Rows from block 4 of the encoder of a small masked spectrogram model, named by matrix and row number. Rows with one number belong to one neuron. Each number is 128 + 24 x the weight over its row's rms, rounded and kept within 0 to 255. All counts start at 0. Numbers have three digits each.
After each neuron's rows are labels from the 100 clips, of 14976, where the neuron reaches its highest value: "top examples" is what is common among them. Only what is clearly more common there than usual is listed. The data: babble in 24 made-up languages, each with its own sounds, syllables and stress or tones, from a formant synthesiser. In brackets: how many of the 100, against the usual share in percent.
# fc1: MLP up (encoder.blocks.4.mlp.fc1.weight, 768x192), inputs 0-95
# fc2: MLP down (encoder.blocks.4.mlp.fc2.weight, 192x768, transposed), outputs 0-95

fc1.162:122163091167119145151094082107125113097138152142177184120122127101118134105140137124123157134139130127141156136109119082151123149076128115111103135108144153116123062113086128131127130158117097142104099112142162139153094173161163153151147171141157109157109160095137157125124159124136129129
fc2.162:141082173097127132090176167133127133157101109112110077156119121157116118153095116109120122113124133129102132117128142161106138119196110145145143131147121088153143162122157126113130125111115162119160152143113109119118156086104098104126112100122078147105136099166147097115154101123131134111
top examples: voice: child-like voice (66 vs 25.3)

fc1.128:118088133107119104116122144145116164110128148153094110143126140156064107084142159118099131151123082095122127162142155124112130177118173141085140097142068133106155148128130127108117136136091132172125124119117119094087127092109111145074140101144135155166148172119133114152125155109099132126
fc2.128:124142126152127150144146144142158093131122095095178139135115104116180182149114115116143119132118161153134118118104107125104074092159092119173122155121180118155103128131127127116133141118170095094145147126145132167139107157149141103174112163103143106074107095146132147108117100144153122124
top examples: muffled (low-pass) (37 vs 12); clipping (35 vs 8.2)

fc1.755:138114113126148135110164140102120129154126155087176118133163127149128142142115122107168115102104120135109149134107124155154137164172157097116154107135082109161130107137097156121122115144102113110152139114132150125164143130144123147167103143125127164088144140139107134174071098123132104109
fc2.755:127144147117120113137104124144120121089127120159079138172093150105102099121155119126098157164182123120165099134168130084115109116078118143121125131125143148087107165115158076132141137129146157137107131121110108126114122114114139118102149115142089090132140118108168131110172125127130125134
top examples: rumble (29 vs 12.5)

fc1.476:119171149115134123123136184153130152097126125096133128127148114083117130127105115130089125136111107133125156111118131121147160119122138132115133137105124146119159104115073111131100129164135142153105126146149109053099103123128135130115159096141141138118097136165129129159128103170143145147
fc2.476:140073129128120167140137110122136110137116122138139129156097136162127129134164134063166155123146139115123106132157119127093075152153129114139092116141139095126081168125169138116130137101112136084172150082091118156143137125157130121142097160115112139141156129110130125084128139089118108115
top examples: voice: low voice (54 vs 25.1); /r/ (31 vs 11.5)

fc1.541:123148145120147135104133114095154099130140130093131142114120141124131134094125136100125175097137104138123152154123125167162158159139171092147101123162154157144110130154130119136105075132119141105136148129103166142137116076140127133157139169116144101107172115113118134135129134121132151129
fc2.541:140103118138120144133105137156121162120123114163125122146133106135126113148123132129124080177136154107151105119131134074110097106122080160097155115097098103131158117097127110099129164142138101126111110140160092107130141142114110091078108095140118169148096124139144137115119096152113120147
top examples: rumble (79 vs 12.5); voice: low voice (54 vs 25.1); muffled (low-pass) (34 vs 12)

fc1.701:144118122124076151125140103124074150131151133099109124170062081098115116128132102132113087157149140145133119152160152108113111138130104164145116124114111154137127118139114088109195106162091089139141166151102115163109107151113129087095148127144132136135089163125095133130095161126124116119
fc2.701:113141167117181148127130166109161116120112144151143130104164185146143156123127167146135155094095128129124119082099099151108157142111141106106144114141108090109134143113139162139056136109149156133108105138151135094113145103144159159151113115120108107104176082129128114119173103134146124103
top examples: voice: child-like voice (65 vs 25.3); clipping (57 vs 8.2); thin (high-pass) (46 vs 12.3)

fc1.373:111165124124146125115130119118132124105113091161117112140153130114137117123130133093131174125116075117151095133144135130112176115124102149121122109152127127148113147146139156131125144129145161164137163142117126170108172133140120149149135159190154148126152155095143141127154139121138159143
fc2.373:143102115136112121127136154145107132123137155092151157116102123133129133155130122127099092137150172151124157118102129142145080157135162124144147139097127115131154137121098113129120106122112105094145119126163135088136102108121151110092103120090091101148116116151127102137109105139115090115
top examples: voice: deep voice (61 vs 24.7); /x/ (46 vs 16.8)

fc1.415:163121113077128130108138141171136131102125125100108138131136135087154120153105108135141124109108134158185114081162150124139116128122109148111127073094078159132141132158117108151133135115104121167109131090148145114143130159183151108094132140086152093128118113136130125154106130143137136148
fc2.415:106121164189123146156135147098134097156123136141150128126112130157116132078142164124116147135147131104067137162098121133103126136133147109141106175137154074135093104116131147096127130134135136091134125148094127141112141104106119163145118130161119139129133137139127143092162112115163124114
top examples: voice: child-like voice (68 vs 25.3); mains hum (30 vs 12.7)

fc1.175:160104127121148112101160088163137164088104111168119142136100174090132090138123163111124148123116124155138085156181125121079108136097157133124097130127131116128163115161091096112127162127145137132096120138087132183091160120123131130125125109132135112152127150106103141149148067159142129150
fc2.175:152097115132127195144112185133143115119144084115151145163124095108117138124138120012124141125128140098104143146133113141105075145152120140122147109136137122162128159139119145109106131174120130079193135107132116116101082113153129133127122134126133133111154111170131115083138154130124098120
top examples: voice: low voice (53 vs 25.1); mains hum (40 vs 12.7); muffled (low-pass) (36 vs 12)

fc1.188:121104096114155153123123119094123119107124125130154153110124149112143143108128168138098147114138174133103141171089119117160161122122150160108089109123125184130133120084159126165116119112126128060104116090108118136122115073137140148080089129103141127097095144117113106169117139124149134100
fc2.188:146137170119104107113138137142144123141111119107120116166143108171108096127145114101164132162129102133141120094175128124096085139144111084151143147139141077130111130162107097102128135157142074168164133154141137131131141178113118120150172125143139146146139118161150141087141125140135117177
top examples: voice: high voice (56 vs 24.9)

fc1.384:156132132122105147128132125107160133110096128135168123097116124093126138172113110151106134110162126154090089089111115126173144146136132109128121098100126132138135138180103110161121118143076154186096147111153154145125133174131146114121115155117163112140183143150109162155101113120109134118
fc2.384:087100132140159116096129137136107139163152139130115140130150138169127110084134142096152139136084130104158162157149143143099118141134144149121118133176133111126100136108155132098128140141165117077178120132094137127127136094140111144152134119115085133107113125103157103086142117139164141118
top examples: thin (high-pass) (39 vs 12.3); pink noise (35 vs 13.2); clipping (29 vs 8.2)

fc1.725:090097123108115124155212164147154154121137126104153116154126124137138131146142138106103141133107141135129174130128155128157139112119127130124109153140129169138131130146120113125110132111138110138114144105100101141126098107128150095121135133139101149108129144138111103111136115097137101120
fc2.725:153114151138133179108076162118131117098124113148107152146136116092105119130126129041148132116155126103122114147141115111059062139162134114125120084113109091153124153114127135120110132163116122079149113129145154112119135162134125137143115115108175117140134124139146133130118124137107116142
top examples: mains hum (42 vs 12.7); muffled (low-pass) (31 vs 12)

fc1.520:106106153093116094144122149103126119195173136117128135148145133154174118107087159095116101139104110122107124147108138126149074140113151151076132158140133165109120147143143125120087110116134164151154091156133102115116110073147153123137153109138074111147111150125135157123156152144173154141
fc2.520:120151118154141165134126125154136123090095097140141122121131121092092146168179108132146162122141153148137119110132116131114148138142111095183118093119116075140139111097110135152155132102110082095111162110122139157139161184111118114134085146146198149106143098143132107127095107099104112124
top examples: clipping (46 vs 8.2)

fc1.106:156167094145148123090137132118114133130140136106132131151156148121106095154130169138102093167159102156176124146112097086117158152129139109134165100133072100130140170122091108127111122128075079116110106131083105127159128160105122119152111155142111138092127116115096153142114081113131112097
fc2.106:130075174142117158183108122129170091118132120144141141128099134122119144109120087114138180117109147108079122124157150154107078128145090142130077140134154149123118087121148170127132118128161189126135162120161151113098110094167138153099134089115130133149148110147152129122123153135126139165
top examples: reverberation (97 vs 34.4); voice: low voice (82 vs 25.1)

fc1.58:116121118140132150136181120062158119117088119137140150091168127136141116114143131090110134107143109142145134136137109131135162138128137132131133117168137128126104123128104130152133137103099154127085124077125153105154186119121119130146112156113106092100134141148160151192123114127173137090
fc2.58:127138149132129126100096135182113133140143107120103123180115118115091116156110130193147120147135150111101140124124150141122111107156122119136149155091107108137137152140168104118124105159140102130163141161154114149110073158130139121097129086141159167184114123106079111078117143141083107179
top examples: voice: high voice (53 vs 24.9); white noise (50 vs 12.3)

fc1.342:160139108113131131142179120102132139148153155108103114185116098128146129141107133136128118160112103085129132122123134127139135112117111119108128118120109124106122130085104132136133146157115172146121157120113100156097191127141147164101142132121155110121137138119120119123085147125104125104
fc2.342:120152179104126118131090158152107100089089106134156113078109145148116150099131115126104143090120150171134134129149127145115112144145134140137146147156126121168104116151155146111129099115158117112143108169140173115139093126130121090134113129141111118085145111153128150120146130148134108159
top examples: white noise (71 vs 12.3); muffled (low-pass) (65 vs 12); clipping (35 vs 8.2)

fc1.359:127119161115166111133085162179147118128147186131122133107108111129118104132117106114104124127122127147157111161109100099143136092145124133134136108110155147096133129149120100155131128104123137088096106154149101094114110128105076091101143104125142119133114165148112102130168146088112103143
fc2.359:116122091136098165133155115090128147129119060134140125160141120126147121108169126086140117121112111110112131130163125155093091157089135131118120123150084107158114136135129160079127166146114111141171145117104137139119139120159136166142118158129120153128123088122126138120105128163152154089
top examples: /ɔɪ/ (34 vs 13.9); mains hum (30 vs 12.7); clipping (29 vs 8.2)

fc1.313:129127113119114144154093118096124135156125110061102128102130097139137092150115182133146114143123090141169134134162148121131138168101107143115137135108127146133101134103103099131126115209122158082153167117133114131111140089105124136099125154062151153089102115123122118152112101126137162139
fc2.313:117124151130124133120149160154168121104125150172141108149110154127141174111135099109103129131154163130099117121135092133109125109134154121136097108151127105132138125118156152097106136066134104155138113153127139143118129128168161141133129099170131097153180123116146149093160142150141112096
top examples: reverberation (69 vs 34.4)

fc1.546:142129116159132155124161133172146149161139093108127115092130161151105082147128164151109112128130132148115150095132117123116166131132154119138055120129109110078140119123088111130101118175100099099131118120103114163095118132110170141079137110150167157165099116119171125110109136107099092133
fc2.546:127086131098121163149098171100158123079106129152152171179118109097142156106137098041116152124132136116137097167130142113114067139150098156107172108124152156161128146133152160099130147115176141109156130127150130098144104137141111113143113139090119113093170129120089137134129109151139153113
top examples: muffled (low-pass) (87 vs 12)

fc1.238:141201105100138084110140110139119126125141133181100151138184137132146115150096166117099112139163146115141140159128082122176119122104147128074112137148097087124126132150114116137094133138115134152152119121116114116128113132147111128147122139111097109078132148117118144149116146100175114145
fc2.238:118087146167119195144121147120118104117102082078158083137075104147102147119144115120167136138109112164108102097100185155096113128166103139173122101122135145136146128114151147117164116103134140111118146120151154107120129109125131118110118118138126150144129109150143132122148109155087146126
top examples: clipping (50 vs 8.2)

fc1.389:121139136151136098142164166132156103155147074117152123146139146180144124100129091120111150103133143124132153119164108121141115141082145143122069156157122113116157124123137093116100119094102109104132141108082127097115110101159147135132090162119124149150105124099168111098145107110174116136
fc2.389:130108120114126166112094085132107139106119163133085140123126099079113136153147181121145096142109139142122086132118181144129115122184114131131205124096161133134100122149122139144144113141129154126117122133167100132132131166107111126119148097132120106110130134153088159160116145150081130153
top examples: /r/ (48 vs 11.5); mains hum (32 vs 12.7)

fc1.186:172154167147147111132153097120113159124140159140124063149137126151160153104160132102134083165138147143127153130141140118149081134129117131130142124166127108107149150181120127142136152132141171141149129096174098067109160119087131091130150108107133112128097127157122110135154128145131137139
fc2.186:073121116103095188110096163147176065116121084103128209122096142117109132135091141122134159104134120106132100131122104157089161101151143122112098110108096142158119124090147113121119137133105095124121132162116168147121101108160116133113107137141139130112179116114098150101088100121137131111
top examples: white noise (34 vs 12.3); clipping (31 vs 8.2); thin (high-pass) (31 vs 12.3)

fc1.549:132119146170126198112120099074180146092136156099118124123090129110100122139115102118100159135128120125126135097136117142154173133058112102161099113114130135124128105129087172138119140143129143102111156108122163156099123148170128146147141121128117130161145135146116124103133161156126173119
fc2.549:122115123083108080123142166170083115150106105138145128141155129154139155104138148093127115121136165140113137152110118112108079120194154140102161145171144101139129150144155062105124126124130117135162109160141116129169115104081127107098111136127154122092129118097143135120124098113147098126
top examples: clipping (88 vs 8.2); voice: child-like voice (82 vs 25.3)

fc1.494:104154124076134121108161122128173130114131140091138097155135131161165126102092171136108140146142162114110081107180104155130112184135107158130113114107124197122138134111149113150147094136125118114120115153187157163133120132144135130134138142148086152111119116148152134149098157139192103123
fc2.494:124141121107097139166115110113125090109103130128131180135120116144123131083163174119145156095129109114131120146107142134092120164139126147078112124172131138121117135134156129102098134158096117106124098108150126094153129168147112144172121130144159138084140125157134132124174128142085120153
top examples: /ɔɪ/ (68 vs 13.9); /y/ (51 vs 16.7); /ç/ (51 vs 24.1); /i/ (29 vs 12.3)

fc1.642:185100135170096141167140151141118172137140175097124159122127093149124143116141117098102097191139107166124177166140126074148130148103104086133121088147143131105099111108129110129140127148165119142151135120135072160151132112105142149112155153168135129133141102134072145125163153093114154128
fc2.642:096155146147161120095149130103118130109110107082129155124111184119114099116127152136093151141167154082135086101126120133101145132150141143098132119107122142131174130112168158104090119097108135133134103160164150124146134148124156097103127127088114144157137114108167140149103083142103170134
top examples: muffled (low-pass) (64 vs 12); white noise (41 vs 12.3); pink noise (34 vs 13.2); clipping (32 vs 8.2)

fc1.330:113152165153121158169122132127165130156140163121125119093110098106122152123148099121108149103125113109122119108106140111130125086135148167144129138130154163119112121132123161131113149110113171119124141147169125114123076155157158164121160143174111120201126176117152123096140169141092098102
fc2.330:134084094099127120077115158138084131100104090129139142161117145142119096118113142121143124127159122134146127154155079134120135143130095091113134095118120086143108153102124099123118117136133122131124120111069128147125165104111098089147092118101124112061141084139114104124127087113167145131
top examples: /r/ (59 vs 11.5); clipping (46 vs 8.2); thin (high-pass) (31 vs 12.3)

fc1.348:124103135116075157174176119119107109119127179108167165150117161116130144169143136138099148166140149163125125127096137151147145120108081130093138135131155148130132153091145145156137112105171131143082115152126113113141095129147144123138120090118127149154117147111093140100130129069146123144
fc2.348:135122116132157171105100181125167145092116074142110145144129124102117129087145130050141121103126104109121131147161120128092064122152149116133094113124090104157144136148119110088121135187110113085184135135141142107101114130137121133138105151127163124092150100159143106113114124172093116117
top examples: voice: child-like voice (87 vs 25.3)

fc1.648:132119069114107141094130079145084141147140127135125140135089127068121150159170126131116077153139166142104116096116161104126109130115107140109104123130104138098144134082095144138132152091108088147119132131120143120128111165109137123152136150143109128103093131122139166129158135167147114106
fc2.648:160143192152151139163129201108169107111093139120143124131145153177109119121089123082146191085126098128126141142140115153142128153152128130153132123127127103158126137162145115111128118154146188095139116125122109139126130108133123145100136106125146148136164127133092091106121129077108135137
top examples: voice: high voice (66 vs 24.9); reverberation (60 vs 34.4); mains hum (37 vs 12.7)

fc1.357:147124123144103151113149155139122137111092128138116124113142146099133117139163121111129137112084093143082132113115128118070152173148169115112097116138119152137191143155136106153118129091150159150125143140128128132139121148174156187099146118100143115118153130111136097147119163122134156101
fc2.357:136108113111158115141102155106150148126137114132126156143139105134119117124091122085141115141170160111163128135157121108145071101150087128136130122117141091139090131086085149090120143184141087062152104092120141124116107124103091094162107140148118139143095118138123115102142098118130105138
top examples: mains hum (44 vs 12.7); thin (high-pass) (36 vs 12.3)

fc1.53:144097162129106105165105134154103149125105132158119110128110107138144126144121172128093072148148113128111101148127170105115103170084157159087167144123101102104125191139159123120117134155110128153132133155135115097137128103071142091100157104114142155170125141106110134101089106096099112136
fc2.53:110142103134146165119133136127173088103120117096145132153148131126128163115128107093153189103105126150149146123142078146099124093172104117146088104139133164146119084103104132122127154124129120112135144118118171139093111162185135145165107161132131109080140100156122150131154141139151132111
top examples: muffled (low-pass) (44 vs 12)

fc1.554:144129127165085152133107118131133155132111102164112144141131150151124075121120133099111146117148116124120146135126117105113137139083146155097142115120096098124113124141136114112058101106150137130113101088145113154144130111127150151128112174170101170151081131093144166095104129106147148120
fc2.554:108118131091148113126142159131140092125116128102145103138096106097107158097148144138146125129106151125123125121108147148132102124166099096151104155143138156137152136120119146153198137146099110136131147150110161095098108150137092113138147077089165094116162125137137103144150117160099121128
top examples: thin (high-pass) (63 vs 12.3); voice: child-like voice (61 vs 25.3); white noise (51 vs 12.3)

fc1.183:114126147134161118128143170124165168116108126104150140134162136137125160141163096116143161088099092131061146101119114135098190128131137090157117125141140145144130129146137107157107135128137143127136121134135131104157145118106145096075138128169131147122141134154127133164066080152148158091
fc2.183:145119099111109143113119088138116120141132128145096133131098125106118104115098139150138093153159162127197132134124153124138083137119144148094151132112111121107120154109124146106140127133128101128139122094123123144096105142155130145166105128083136104155124148097111110098171183118107109136
top examples: pink noise (45 vs 13.2)

fc1.608:142172135094162088160163139088123106164105147150111129172108146092146134135119124094160133154138110120098126171086155133127073125131131095097109149137130161118125139116183144155128129117132167099145137159116114141101137084084160144136138147142162104138109122127106132142115150127138130123
fc2.608:135099128138104166106085133175131126080136096114143141134137118161126105123139128091085119117135155118165133104188099125104162136126135147124136099133109104146111133126077110096096124155133091125141112104121157110127142161169089109105126123108114158107156122151135137108137094127120115142
top examples: voice: low voice (54 vs 25.1)

fc1.375:140051114135120168122130156110128146086124150151101119137127146144128127136125158157135107169101090111152157124135169114140106150151117104102150141112112124138118121156076126130139124112119163151105106130109127117112097155125138136113179113081159127122162183106137165160142123117136171133
fc2.375:134196140118134117149147138161122105131149107099158131147137120115134145142132088068117155086156141138095111118114075129115125093116134154148101119122145124135149145112170132125109135145142098106170145115147142120142144097131137101134090156171098127122101072130126110086116130142124081105
top examples: rumble (38 vs 12.5)

fc1.149:129129151117145104149148148109103124179078139152119134112152188086143108159096118115121103131148149134130122126099143150133135131129146147122123106119123117108128148127154125119116161116157150120125137150088139159130145153164156141128130120154102143120166106159148114107097088106148107126
fc2.149:155132103160151143112105130132143136071171105106131122160130087134107129091179120111094132130098118120117178138154114082113083133128102122115126139130127154138137111121099148124137099141111148116127112112163134100124093135115130117135108155127152149138074137119133133156165182161087146181
top examples: voice: low voice (57 vs 25.1)

fc1.304:112108124118152149119152088122130153068126159117121096106106112081095133103144113136125117169135140127185163117143147122111142126157140138163116105126134150143098145142138117154160126127097119063138159107136117152136104096124136097100151145136139148126109183124108125096142133098144154148
fc2.304:150123117133094133117115197122152109144121113116137171156138140157140135122105146057128119101119116140066102135106103128118102129092101121113139128138119096157153120138115141085094142146152112165131106177122139101114131154127104154125110115140144122126164059134113121137130123180127106101
top examples: /r/ (54 vs 11.5); /ɑ/ (38 vs 16.9); /ɔɪ/ (34 vs 13.9)

fc1.703:110170115128104125160131091138099114145139159125149134154119128061140141143138134160166149159123122113080151107117118094103129134119080132124124142106133135114098122180104135149166163151155129104154168147117170162154125127135144140127132111157150145120120106106116100111105134120120099133
fc2.703:142118146111102124093114147098118144110122088122117104102094136186118122111114107068091110084129127131172116132123135156134112157139150135128138120147091140165153126107136154116102098118111147142129092134133132093092152111148106121139125140100111136109166147136139125124156111124112163097
top examples: white noise (34 vs 12.3); muffled (low-pass) (33 vs 12); pink noise (32 vs 13.2)

fc1.316:143078145144106137120111163134157110099173132140131098076158133152124160153146131169111139112078160117114093088120130091145113143139123137101155122156171126096143107125096106101081110161125177144078146146124125119099124131156122170078155114143149131161134156141148124127146166120128139114
fc2.316:114158096113152123132158143118132139136085129109117170182116125112124091118120098067151123109166095163143158147142114167110128103139120126163109137077108122151100162142145138153146132106141089117182110116107145140164115122124142101165111123107086114087115118086105106121124122130143116140
top examples: voice: child-like voice (74 vs 25.3); clipping (40 vs 8.2)

fc1.457:137179170113149135186200129148142110134101137113142154127125179155116123139122113118095124146112142098123152105122103105122152111139118097108143129125094164141137152136135136140107103128140161157110103113151129158078086120148173174120113103128144187161053142153130128124142151127157129141
fc2.457:129065101129104175081073177119144137101125107164122130150128083088138119122132140038136123118158119155108103157135165127111058149133127151125106097129145095125125145118094139103132149170133092079166135124103134084151140143121099103143124149123138097095176116119111129120133100114092127130
top examples: thin (high-pass) (67 vs 12.3); voice: child-like voice (61 vs 25.3); white noise (46 vs 12.3)

fc1.761:093103145143143131084123127133139153100094096144110130126159126117102129125131128137139150117097085155172123120132135133140130126162118138128109124104179121125134147151105124129089111173133159132107115098134116093200177092141094083113148137129146146139112106100127126118105101113116118165
fc2.761:158143116147103155172156125108120099174151151100150104148100122117156130123129142100119115125158177105100132128119086114103103131112136140124158154131075125134115117094136134149184150109116127104161133174124144154083062156111152165130115105117105119124148171150117148126155151121154131075
top examples: pink noise (44 vs 13.2); clipping (39 vs 8.2)

fc1.202:133136170123102098155130178125128129116095146109115131110120101117173137149178150149124141084130116127129108183143153112151102121081126115136133114128097142132135137141162088136105134152137046090130114131109163090117127115130144127181136159099094123113152143115151096148112115110073119128
fc2.202:118102132087093145127101089113129119140163168147130090126169144081111109141152100165113107116108102190145145110111129130132172104152146119110127150173109121122102091151135124103129172148141176144126157108140066135092115117121126119131093161115129116120100143154128128099147114113154144122
top examples: pink noise (42 vs 13.2); white noise (38 vs 12.3); /u/ (33 vs 14.3)

fc1.737:155116155109171092134141104197129080130132091107118138139142114165110093137098150148146102172134153113166120141112099113148101122133107109107154182128131095144142170120135113145078104172124129130126135103099101102067093167140120130137109114122128073138145118116149137133129132078137119120
fc2.737:114128100163110185136131151084138160105131156158150106116111142101141130149158113111115130070112101154082137117160154148105127132124132155165133052126133141119138080159130138118156137078119135129139124131172142139173141092118116111130150159144111153110117144139127102132156125187107151130
top examples: voice: deep voice (53 vs 24.7)

fc1.286:112148132095118150137131134144114113073138108128142125072142144101106145138177159115080141119137173154103139096113132084150151112132140129119091145144140116112127151128111098164113155125093123115095148117108139159134114141127144154088147109141121133126099155064144145079116130112086114109
fc2.286:158067123146136184116114178111148143117119123128124142174137130128129124119094090039147108130130101121142115169148121135062050109162111132131135090114098129149123148129128143084110113170148134097166111125154144101124093143146121114143138132109162133124168112162129134144128131144142125147
top examples: mains hum (36 vs 12.7)

fc1.753:127090114155111148160100132119076125132096133102081143149146122172150136122133089059159100140136125181076125144125097096128178095119111127122122103157137093103128105124144115141148154133140156159131105091106086154148140145148131147180121109097117161138155121123116125153141120127145125110
fc2.753:145163111136134100123123129100156092120118145120177080155124131093102095134122148197113127106108160101171121109130132103133120129151155110118119119104116170131153161142145122117079128135115099098112104153145157084119089124126145101095121105130130129112127101110126127129095124154094176186
top examples: pink noise (46 vs 13.2); clipping (37 vs 8.2); white noise (31 vs 12.3)

fc1.424:137104135093145152106163127151171158117115135127103075143150160118143099108132114102131115125131108119120121094140132125078162133109165124085149138105095067131094138175097158139054118132165126177146158154115149128116135128158135106135182107165168147124155163153121150104141126106164150128
fc2.424:139128115187125119141127158113112123148155111139170171131099104128106159130123126101099155138149115161137132172088129108159089116133093159160118113152146148133174126107130115110151132125102127076119110092130126127131113116138104122118071171092088116131095098111133105134137130177094120111
top examples: voice: high voice (69 vs 24.9); white noise (31 vs 12.3); thin (high-pass) (30 vs 12.3)

fc1.735:113157147115110177142148114129142135108139134128128134114139136097143149140101156134111113115115171126165146122107144123106087136129153104122154165087092123158100123114144161131096103120145145119150163143146119135107165148136160101130143112136156149128088130088139129083128095082095142119
fc2.735:165093110136123105127118166146114130133134124102132114161105133178128127090163082101143167143148076133103116132137083117163162113151108165112119076175146136127141143143137116129135126132096139132092101112105139122142096101129111152126114152115083113115165126163129124159125143181174145131
top examples: pink noise (46 vs 13.2); white noise (37 vs 12.3); thin (high-pass) (36 vs 12.3)

fc1.613:134094103112066111127171097193065173074137133159129092147111142150111136121138119144093132151132145147114144087171148113094143118138118149100114124141126140118162119137145141128137151117151151192149133109180171124133075136157173166114141138140165127113083186100139129148155172118131139147
fc2.613:147153154127171148126099172089186087164116127110121168114155128099130119136110139060162136088137103121155115151083094123140114107138120131155132120129132103133134144116102135137131126145125097072113112149089080139108157133096102087137110119125113122134162081173113095108119093126118107092
top examples: voice: high voice (68 vs 24.9)

fc1.602:143132123130136099114143134127111092116124125074142174139127094091116064117140139110089146114149153127143088119125125120117096090146143096147112059118159110119146126135095108092087162120119132144113171116097144111154129121136151098089108074119136151145103142115148105085085144150140137124
fc2.602:114144109145127143141168169141140151119176129133131138143107176085125121149106173121138179146117144161097153145150127146147153126145188137117140148124140100137104140124126148147177120119099103125112142156191109112144144146090130103125131143158118109097156127117117081115175120115136169114
top examples: voice: high voice (50 vs 24.9); mains hum (42 vs 12.7); clipping (32 vs 8.2); /a/ (29 vs 11.1)

fc1.54:105120139158122145131096162122167118113127143106111109123161151142134162162137149144127161127124124142154124134131120120129108150134138135162122114109123117159095145152097153148158091082136115123096104129124097143137123145130095100094145076121149156124113156147140153111150118133152171152
fc2.54:134123104096109142112172128130119129134141109125153174134098102116125137077133114103133118130125135129092123126125137122109115125142133128105113164149131152094167122139140102113099152160107144134165149131139154095103134114132157181143128176119138090141152094096109141135098141131116105104
top examples: rumble (45 vs 12.5)

fc1.661:125107165127096099114146137135141129175142130103140092117177091101156162149127108144117144139102125138148134120160151137115113170136143172146133098113097152150105132153112113144189094083085109181119119123107116154125114169174122146113134083140143129132108147144139170123145123094127120143
fc2.661:144163110107132192155108142114131120092121107143110170137108155125071130099138141106125127092142136091098114124081131111129111119138114071118129134134147067110135126104132143121082133157139152079125154127133120095117155097098120137153128153113154098107166100107119107132106115142142134103
top examples: muffled (low-pass) (33 vs 12)

fc1.39:123106128151098152119101123087125142148153167113181109132126136156098161142163127112117144128119141131107115130119137135170068164138173147145143115124111127149118148144121084107101140088083132136122107137146124096115169105091119092149188109122079148122117141139102135120097075148122112111
fc2.39:119128138093127111141150146149125114124129097149077144132125142096167108146093137158128101148162116126138135124140121143101187111098093103111135119132116140121116141119116159169160131146149110135132130109121139139161081148160122177109078133139159104095154107119132115133135174091136151131
top examples: prosody: tones (59 vs 29.5)

fc1.51:106120149128137081109121156110160100184136131128072135121127135122148147148128096097136118091154125135083132167103147152124080127139160113164089120118127131109153167125126137133149138113134096083159130182108105103153151110130116115139124108158082144146169090099148085128163099123118112141
fc2.51:143165110131116176161139118162109132076115116110182127129130127150128117121137152106137150171092156119160134110166096103124117127125116137084155133134127129136105093118139098113107127153116163163085135105147136144105106135111137118125139165104161132112075161154148182124080132130118118150
top examples: rumble (32 vs 12.5)

fc1.739:098101112115125116135072124102132129087125144116156157111138118119127140151109146135133155143105096147171130072144122117198113128125060125152101100135190129101126134095068152114107145133097146105137093118160170183102117141175145125119103127082120140106094147117152114119151131117120153142
fc2.739:141154142149122179118186143128129114160111114127099096145138127129119130087141099093128116111145164126098105185108119136052104134131175121117153143116070138172113136141169117103155111136149122176132164150097092094161136120101115149136155129167140123152162105131127164143134109140165112106
top examples: mains hum (73 vs 12.7)

fc1.438:187141136181092145162118142156165152116146145107131113137124138136130150162143139105113097161169132139120129135135076150148111151181131101141125103117139172115147145115125117131150118108172113146108163103143108167136107123135153128100107139135107162147132132108091134118164182121142101115
fc2.438:118118165144151134088126086096122116151093110132107132123125142177145158157110106147146140134160126090109124092123107120147141089120125155133131102136098096137166116149151131132115129097110120179151128138182155121137164148112141136105134132100129131185111105104132199176108127113151124101
top examples: pink noise (55 vs 13.2); thin (high-pass) (45 vs 12.3); clipping (27 vs 8.2)

fc1.619:167163128111116096119148127190146126074109100130151111133149155091150147091121164116064136133146159181134157126147131141141108149133096116106122159134129151131162170156073156146119117130133127107114084144107152133113148139137139154137164155130115121133130097102108084109094122126124121151
fc2.619:119147099130145125179085114143135124118129133168154131166130103147118093143105120120138105124086150154134143130128130132111105146127148104128132123121124140141113200116121133103114088112123131157133125137174071103040124100099113141090141160111118087102159075137132133134069158141133095140
top examples: /k/ (59 vs 21); /h/ (57 vs 12.2)

fc1.469:121143141112175127113139103161141145076115139118127094150116158135131131135144120137093118137153168126104158121148129106098168123135127126129090133151130114110151125118149095111087091137120143144112135093089139127113167128180134104095147097111113092158111098126119111134102109107136159120
fc2.469:132076126126099173152115169118150132160129105119127168122147107124123145123120140076152149109109108158141099126114119137126069126127133131118146111105114126145105146143110147119164150124130109101157118150164115115133064137093113135131106151136154163122148171124107161122130155152134094136
top examples: pink noise (40 vs 13.2); white noise (30 vs 12.3); clipping (28 vs 8.2)

fc1.29:096168139134182135142165115167118144124160121134143114105087135158137159132182090129103115130140086135125131139103164122134137109076145115152164141170086180094114120122132131111116143162132114142148120111107163084115142124117105119137159106154118120141162128102128147109150138154123118114
fc2.29:157090139126107140122107156101152098121101132118125154155147135089103105126069172088143163150129171134127135133145087138106113132183118143121085105088138066169153146121104109137149105113122140111125140167133098165137090144123172119128103152120124134112110146166135121137082138104135132131
top examples: prosody: tones (70 vs 29.5); mains hum (32 vs 12.7)

fc1.178:110091133092120112156145107102119124124063118094122142140130091114151123122140164113124127104148083121153116156146188144109157172175128133112115097138142129120128152131126088121139100155128135135163136101131093134138171067128132155092142137083156143146118119144155102139104105110132113112
fc2.178:130169121154152158086119169138151144125145124162122110115121139134112147121098125138124127155112178142135145089096070100107079097093116131145146161096105121162119117122139134120097171128146114107099119173128148130121080177131161099142115132163098123101150141108133160116161141150119128138
top examples: clipping (58 vs 8.2)